Weights of a small CTC audio transcriber.
Training: ademamix at rate 0.00085, batches of 64.
Data: trained on melodies that start on their tonic, played by one synthesised instrument, 26041 training examples.
Rows from block 4, named by matrix and row number. Rows with one number belong to one channel. Each number is 500 + 25 x the weight over its row's rms, rounded and kept within 0 to 999. All counts start at 0. Numbers have three digits each. After the name is the row's rms in percent of the matrix's.
# convs0: first width-9 conv (model.blocks.4.convs.0.weight, 288x192x9), inputs 81-89, a 9 kernel for each
# convs1: second width-9 conv (model.blocks.4.convs.1.weight, 288x288x9, transposed), outputs 81-89, a 9 kernel for each
convs0.246 099:475485499533542527521537543506498503484472497495513535495507518519521523511509513501509508517501483470455451461468481475461462474462475488469460456487529536533526536527521506485477481491493501499503495493484487486482505508504502504503497504509
convs0.247 062:492489492494511507493490510511509489494500500526529516471464463475477489498484499525522519518515512522509501484489476467446452450447448490485484479459468485481482534536538531531518495490504498477476477491496488487490536532533525529510510511509
convs0.248 081:509504506503495490488488481434465457450450453461462465504511500500506499495490511522519502494483495502518526469451454473483476486492490488496487498503504501510514430450461451432441451451464489495492459459456461480465487492480479487493490484471
convs0.249 087:474470452476477486484490486498529541538531521529528538455453452472476497506499485461462448461457471487487475431440443449448450451467443471509501497501523516492502533531542567554549534511486485474476476476480476467463493499494496502501494498496
convs0.250 084:501505493498501493483497497495500508543547537527515485507511512519524514509508526501508521521507499496489499514529534538537537523506499494484481503508506508517513446426423420449436411408416489483488499507515520527512514506513511509502494490486
convs0.251 073:497496495504485477471466470489508528536530502508501488506497497524520500496474479480457449452455462475482489507503508506480465472486482504504486497502493491488473472486496489488503498492486506521528522525521519518509499511525526517515511515505
convs0.252 106:512486493518529508496502522456455475464471476462455450497501507505522513498498498494504515499492483465469480472476481479472462474470464498487498508511509507515508478477485496499502495484483507507508509503495505506493483484487485486499514512505
convs0.253 081:510494482486488505492481494505507490506513500495470496523528526499474501520534546462457454459466461463463480506518513523523537529522510504514524541541530542518518436449451467465443443460461528525513509512508512512520488481480480489471474472472
convs0.254 088:466450445438452465479485471530514508509505527514493471489496507508521514518527509515501495482488506510513524507503489488492485474476476478467470477489490481472483478462470497506525528513496512511511522533532519505498482479482494494474451443453
convs0.255 097:526521533538524505475486506480468478522514488539528490482495514514504522495475511498502476457456462481492490475482494494499504515523509474468475498502507538521504497513510509530508510542532510528509503514492492506493508512509501499509515521515
convs0.256 109:538535534543540493448468492514476503524488480518512500530540550536538518461471509519507500503501496504509495486482507532503475471486487477481520516501515516492493543537525515494474474478467508523519520522521525525523492491494487486482495490482
convs0.257 090:458447478496498499503504505472494483480474470458445429504507537539522519526523513491478471485513521513505505504515501470463483486480491518511484518532520532532505478460467477494491491492491501513525532512510517529531503497503509499493486492494
convs0.258 090:490476463453457462450463470531516513505507495501522497490498485480472486502504498511489496499483465474497512449483503500509530521521506502490490488511527517500478469490473456459456463479493512527525526503493491501513490491508501508527528509495
convs0.259 088:483473470460458457480497497533531538543519528510517511473481490485484485503495500471496520521520515497501481469455450453451454442467481472471500513509526507514501486484479499512524525510507504497495500499510507500487516522522515499501498502516
convs0.260 067:469467472485484498504480482491479498509534533510523531489513519512517501507502511489478487503507514505513524495494490493500500483482484480478502500514500478494489518514524519513508509509513516524526506498503516497486500501508516510522514511528
convs0.261 084:502480476482485485486488489528521489478473500516514523474478485491510507496485479514537554554545536538529523502504493495498501511510506494488486491488503506507498497518508498478465470480489517519522524527518509488482493494490498509509511499501
convs0.262 102:516519523545558525503500495533515556542491504517486454468479486486484473483497483508478474486477480499503469513509514504489482478479465464440493493488476467454458501511537555535510532554537485493496498485472482486495519530522527514500494507512
convs0.263 109:458464487496503514518528529486513516536535537554559545500492499496496502498504496472465462476502516495472473461453431406426442454454450509501484498491492506512502510517524525549564525512516522516504507509496487505522450455479471467474478492481
convs0.264 110:504501507517502498516496503451488468448481466470478464495485484496480476492469501521531524508500507518526538531517512501494504511503497493520491483501498514531499462474493477480482463461446505510519503490487477491483492494511510507509512518516
convs0.265 120:524518517511511513521501504480496509509515499486495487507500501508497491508509497509496501524528504488510537523531532521517519516515512484495498503512491494510499490499502491481480475465468508510515515501509497492500518511507511512507519521501
convs0.266 096:513478455473496506509513524537513523524519527510526507518502486491495512515499489463461473468458479506516519473477500504492477461467495524528531540556541497499477507499509532529541546545543495480497515512509500500512502485491492496494491487486
convs0.267 084:531528513510520507493503512453421421437449441461477481476469458465480496506513507547535523518516530543540548522525521516508506516523521474462450440444459463445427527526525529525501483503515507518521523506493504513499521516511514513518513525527
convs0.268 111:489486484495497497486489490480476485468449459465443440504501494492504505489489508482479479487481479492495475503500514519505476459473472476492495488489478494497520469450446442445455453471486501501518522524524520521514519511498493487495495499497
convs0.269 088:515512475490504501479485485519502497513535511432459493508494465487517508491482482516518522525517516528528521457456472488509515493486504440465497491498498463463483500483472477484505508512526500496501496511507479465468506500501496494476472478491
convs0.270 082:550534522507526509490485493449450446452487515511513529503501481485508493494478500547560556529523512495482475503500510514504500477473479535522516503517507475483481512499495495475488504522538522524544536511505491482474533520514519519519505490503
convs0.271 064:513489512501506516525538527463484472476442434440422428491478501509520528517515508464489504513504514504517504504521527529525494490492509504518504517501510515515500412451496524532498502497485525515499495507506499492482506509528522546529517515518
convs0.272 074:504495483490498482484487483485500513492508502497503508461463456465486476487474451496504535527494491507510511499506523514504493488500519454476488466470476509512488479501526515493475488515530484498518529507505527530521508502513515523526514509514
convs0.273 072:514492492498506499488477483528514507510508507506495503471478488474486504522508503480497505513508488476467460484493516532518511499507498531514521531530527522518514467484482493502482483484506521526524528525515527538546508494489515519518524520503
convs0.274 083:523505478477493492481476497519505488489510515498500517479472464443433429473498498503502507522521515495479471519526514500505526546534521476459439420435469473470461467441421436454465450463504526514496477487507508505498502501509513518517503494501
convs0.275 078:496484502500498476487491506487504529525521521537512483491494498511509515509496483506517519512505497521525517569555541514500487484500500512519509483478514532514504482490466448447459469465453510516507493488506503490492491498496485474460460461475
convs0.276 076:500497498500502500504502495499490468441448474470465497493475475490500485480490482471459479496490473464470477505523544543530523516512524515503494493490487487493499512519501490468449433444461496501503490482476485496508478492501508521503496487510
convs0.277 085:469470475472508531537543542508527525549563550536539512498494496491505501493490487515524528521525533521527527507498518502487490480476482497497510539544530516501489463473476480507517515510504479482480491487464470473470476474484495501512512508505
convs0.278 072:527506496517506487469477482475475514537528535552542541508509500496470451448441451456425430445467471490499485516492519532523524537538508496491501495519537541526512505523536540546526512511499482482496513517524530521515488501529533529516511495498
convs0.279 076:560536527538547557561542537476487493490477485492484486504513520513510499489485486495492505526527516529522510507517523537531517526543543418451475448448491483441415496484503527512488480477478499519508501494486481483492487490477449459464464470474
convs0.280 076:428443461489485486476465476537504460432410397399437447462479492502496496501479467471471470467451446458477495527518496503507500504527535519508491476463461467473465506511510496496495493516543501497477475479477478486498514512517514525516512510523
convs0.281 068:541522523523507496521537514503474492464464497446447491524537521483457438492515460484482487499505505506487481520529530543543534524510504473463499487497530449509502544514510477466487511491479511492496502500492511498502470458474472463474481480480
convs0.282 068:525499500520530504482495487529527530525523533516518501502520521512520499453474483485479494490454428453469453494502512526520494506520510477498492473465503520496482526526497479448444495502477515518519508490494505497491477484508498488494493485470
convs0.283 091:485478480488488487497500482475498529535525508517536530497494508503495507494484481478467464472468480502507499507496495501508512511479482503507509505499508515528525463469482495513517514506496486498502493502502498499492496501512516519519525517505
convs1.246 099:469471469462453451460465465503506502508514493494503500524521511512509508508504512513508502505506505508509514494489471470482508521523519522509511505503507510502509506506510512511511509511507504496493488483483481486491507513506498489485487495496
convs1.247 124:469457446443442457463465455494489490495505502497512516496496500500504506508504497469471469469468469467466474492494495493496501504505501467461451457459473480487491499499502500501499500500502485485484483484488483480479484486487489498503498501506
convs1.248 062:466463458452451448453452453502496488496513494496476485497496493485482492506508503507507505493499501502498493500507512509505502509503491478482492486484483484485485483479477480479477476473471488491484482484489495499503477486500509518521511508507
convs1.249 052:466448438439444467471477494512520507519516507503508518513495503493475473475494500482485481477467468469470473454461475487490503499500495499494498483474489489496498523523521520523526526522520511508514503498496493494498537542542540547545533524514
convs1.250 093:423423430435439433442446445493493500501506507505497501501494485481490495493499490495493488483486492496495493489488493502505500495495493501506508507514509511517513501499500499498494495494492497500500504507504506505499517512508503506511506509516
convs1.251 056:500501508492489483494509499519497495483477493494516515529549549532541521512515534490498486479479465465475498489490503508510503500492487508514509511523524525518514481476473476480483481478480493485481486484489492487486541543541534519503489486480
convs1.252 045:497490488490511526538537518518529519506510481502505506497498501511498505519517508502508508507509510516523514511527534523498504515505483504498477480490495481482483515514519518517518512515518530531531528519529518512510484489496495496492496491480
convs1.253 113:442438432426411423429444465509504497498488496503495494513500505502497499496503514513514511509509507505503507502500497500500499500506518502505502495499509508507506490492494493492496494494496492502501503503501508514514478465468475482482480477477
convs1.254 045:496478478493502508508495492499494488490503475477476459520508500486469476483485488493481476485488494501496489471479488498489495501493504500490487483490508507498503486491492489489493498503501501505499499493502502497500460460478492510511510502486
convs1.255 058:474471464480505505492475485488447472498464481507481462520531507491544541510511538510506496493495500501512500490496487480485483487502508491497500492500507510512511507503498497498501500497494540535522527527515529533533456459468482499511511501488
convs1.256 036:475466459459475516534528488522502457500508479511497470436478505491457469480450460513514511508510515537537555489515521489464474479481480524525532518506497479472474496491488486485484492499505463487488493484481471482484502520525521514514510511499
convs1.257 048:473474459447423426418438453485488496490501521530502492479472462473477462460496503511517501491474458463482500489475459470482488473468478518517522517504517520517506482483481485489486488494495508505510513500495505510509465474485485490483480487503
convs1.258 041:506535538523521535533525518502479485491494512504503499496507506488499503490479486501489481483480470458447460511514512489485498507498497457459461462484483498496499505507514516520515516512507510517518514508512512503508534543547533533531531525511
convs1.259 046:475482476474486501494492488509503520504520509516502490505530524513503495473474491444448443440442447462476478497504508508514499485480486516520512508503505498487492510503503500497499503501501497500496492487484472467466515510508505497503507504508
convs1.260 183:465453438440445444432449469500500512496494501494499491511511503501507484469476490508500497499492484480482481473475479489503505507508504502508505512509510515514513483487487486488487488489488484480482482470458457469478485487491494497500500491490
convs1.261 089:466453441432424450461464463521514507496494510515510504484501508500496479470478483518527522520508500507510514483488489486487469456467466494482470471475486488487486480486491492494493493493494499505504508504494486488492495492492478469466459463471
convs1.262 042:478478489487475469470473476499497489504523489492520510519515519494476495518503509459464456470476476458453463505518509498491496499494489481484491487484492490500506511504503502501506507502504510508504503514512512520525503519519523521521519505500
convs1.263 040:492502497495481476485495496520525522518509523523512521486498494495499492490509512465474470476483479467448436467477478489497506512515507464473482488484478472477485520524524530527527527525527520527523514502498509516514459468482473457456463467478
convs1.264 055:490487489516532523519520518516503523497508534484464498518530506503512469471483455494504506508498503514514506483484487488499494499492481502515509508515497500515511486491489484486490493497490503482499506486486487494499481491490476487498507511502
convs1.265 084:476491501506499507524529518513511516510502510501518530486497494504512510516510491469448463465464454454452461485489491484487497508512512492491487480464461471479482521519516519519519519519519516513508507509517521520515488496490491508508509510501
convs1.266 045:472449433426432461483501508499506514492493483489497483523515505524533524518508513505497505504500487484494498534536530513505497492494504511509488467459473484490495515512513510513510509514510505503510526525515509504501534525506492488480486481486
convs1.267 185:458467460458458464465466468496489489496494489493491499494494502491490508502500492499498499500504499495489496489494497500501507503496489484489493494496496492490486495496496497497498498498498490493489483479478477480483499504512513508508506507507
convs1.268 056:468449442446461470483488488511499495524522500498484491481485479467478494484475481494485483480484487490494499493518519515502502507504496496499505506522521518518512489491493493487492493498500477478476477481474465465469499492494490489491490491487
convs1.269 056:500482466465480519523506473483486503515516514500500508502508511502503506508500496508511505504505516521521513522521507478471482485474470488501511517517524514507506507512511512510502501503501489491487480488498494499496487479472468476491504496490
convs1.270 038:484494482484512535544533518512518509477480488467475482501506512523503487467470482508511508494499511513491484535534518492498515513497493501498482471470460458455456488491488487489493482477464475482500485480483485485482505499487490486485485477481
convs1.271 061:457465469489493486485498499498486494532508509496476510506515518494498501484497493478475468474479483490488484479482488493497506517528524476491489485498507495500497521522522520519522525524522504504499505510509516511506468470489491494501499502489
convs1.272 040:481471472460439445475495483489487501506550550502501518459458461487487498532522483499503502497491499503498488491490492500499485489491476474463472483493504511517504470475486497496499502501503470484494482469482474460461484493486494494488496492486
convs1.273 039:501493487481486491498499481506506501500487485496487490501497499492496503506510541504510513515513506502498502517511510510515517509494490483495499493488481486499493521514512508504509508508506496501500501489485488495494496497507526535528515505497
convs1.274 036:504500494493512525522506501509520519493493510522522522504506505519525509486487492504510518520515501494493497505494476479495501502493508507504497497492494499502509505508501502497498494503498489488497502503501487490494516509502486493500496485472
convs1.275 039:429425436454473489492491486515492477484506506503508503493502500489477468483475485468460458457456478496508511482483497495478472494495486495494513516505514519518525487489484486484488496495495494484489483492497495492496520527511497491480484472469
convs1.276 048:482491512531531514503512525491495501516516504508497496498499509503486489481490513483482488488489486483477472488479481483484497503522533462466472466462473471466465502500501501497503503497492515527531530522517515516508514513511509504486488495505
convs1.277 046:479477474466471477488506505508506501501492488499485485496500497482487500509527528496494483481463462466480490501498498491498500491500516479487492499519522517518513506505499505507507507498495504503503511506506511522516506510510506490485490500492
convs1.278 085:442448451457463460457461464498487492496501498497508506494490486479487490496497505469471464468472476474473468499502500493491492487486486495495484486483490498503503499501501503502504502503502489487487483482485488496500498507513501498481484489491
convs1.279 044:474458450441457471458454462526526525516536526501526528491495485496493494511492487502493495505507516516524533462475470472484493499486475494492491481472457452452451492496495492495495497496491503501504505506515515511515469492487486487469477467481
convs1.280 084:455445462462456460461461464503504494500504504505496501518514518525511503491495491499492493489495502511512518491495499504498487478478490488471490487479488492492493495493492491490485485485484492494494496496492487495500513515518525518516510507503
convs1.281 072:447454467492500493485487484485527527477487474492547514487461488527492482482463471516514510518513511488504508510496508513505500501491494523513500511507507499489488491489488490487484483485488481475499489494486474484499487492483496483472464455469
convs1.282 066:482479480475489497489480483516486481497500499497507506493486480463465485496479487502502500497491488485492501498505501491483491486481489501503512520519515517511506498500503502503506508498494466466459462489496488490503473481475473463465473480492
convs1.283 133:470477473465471486489477469502499493493488488490482491512507510501493494501517526512510511511510510514515510504499492484484490496501499520531535539533531534546550533532532529525527529530530516510512520519521525528523452461455451452459464474479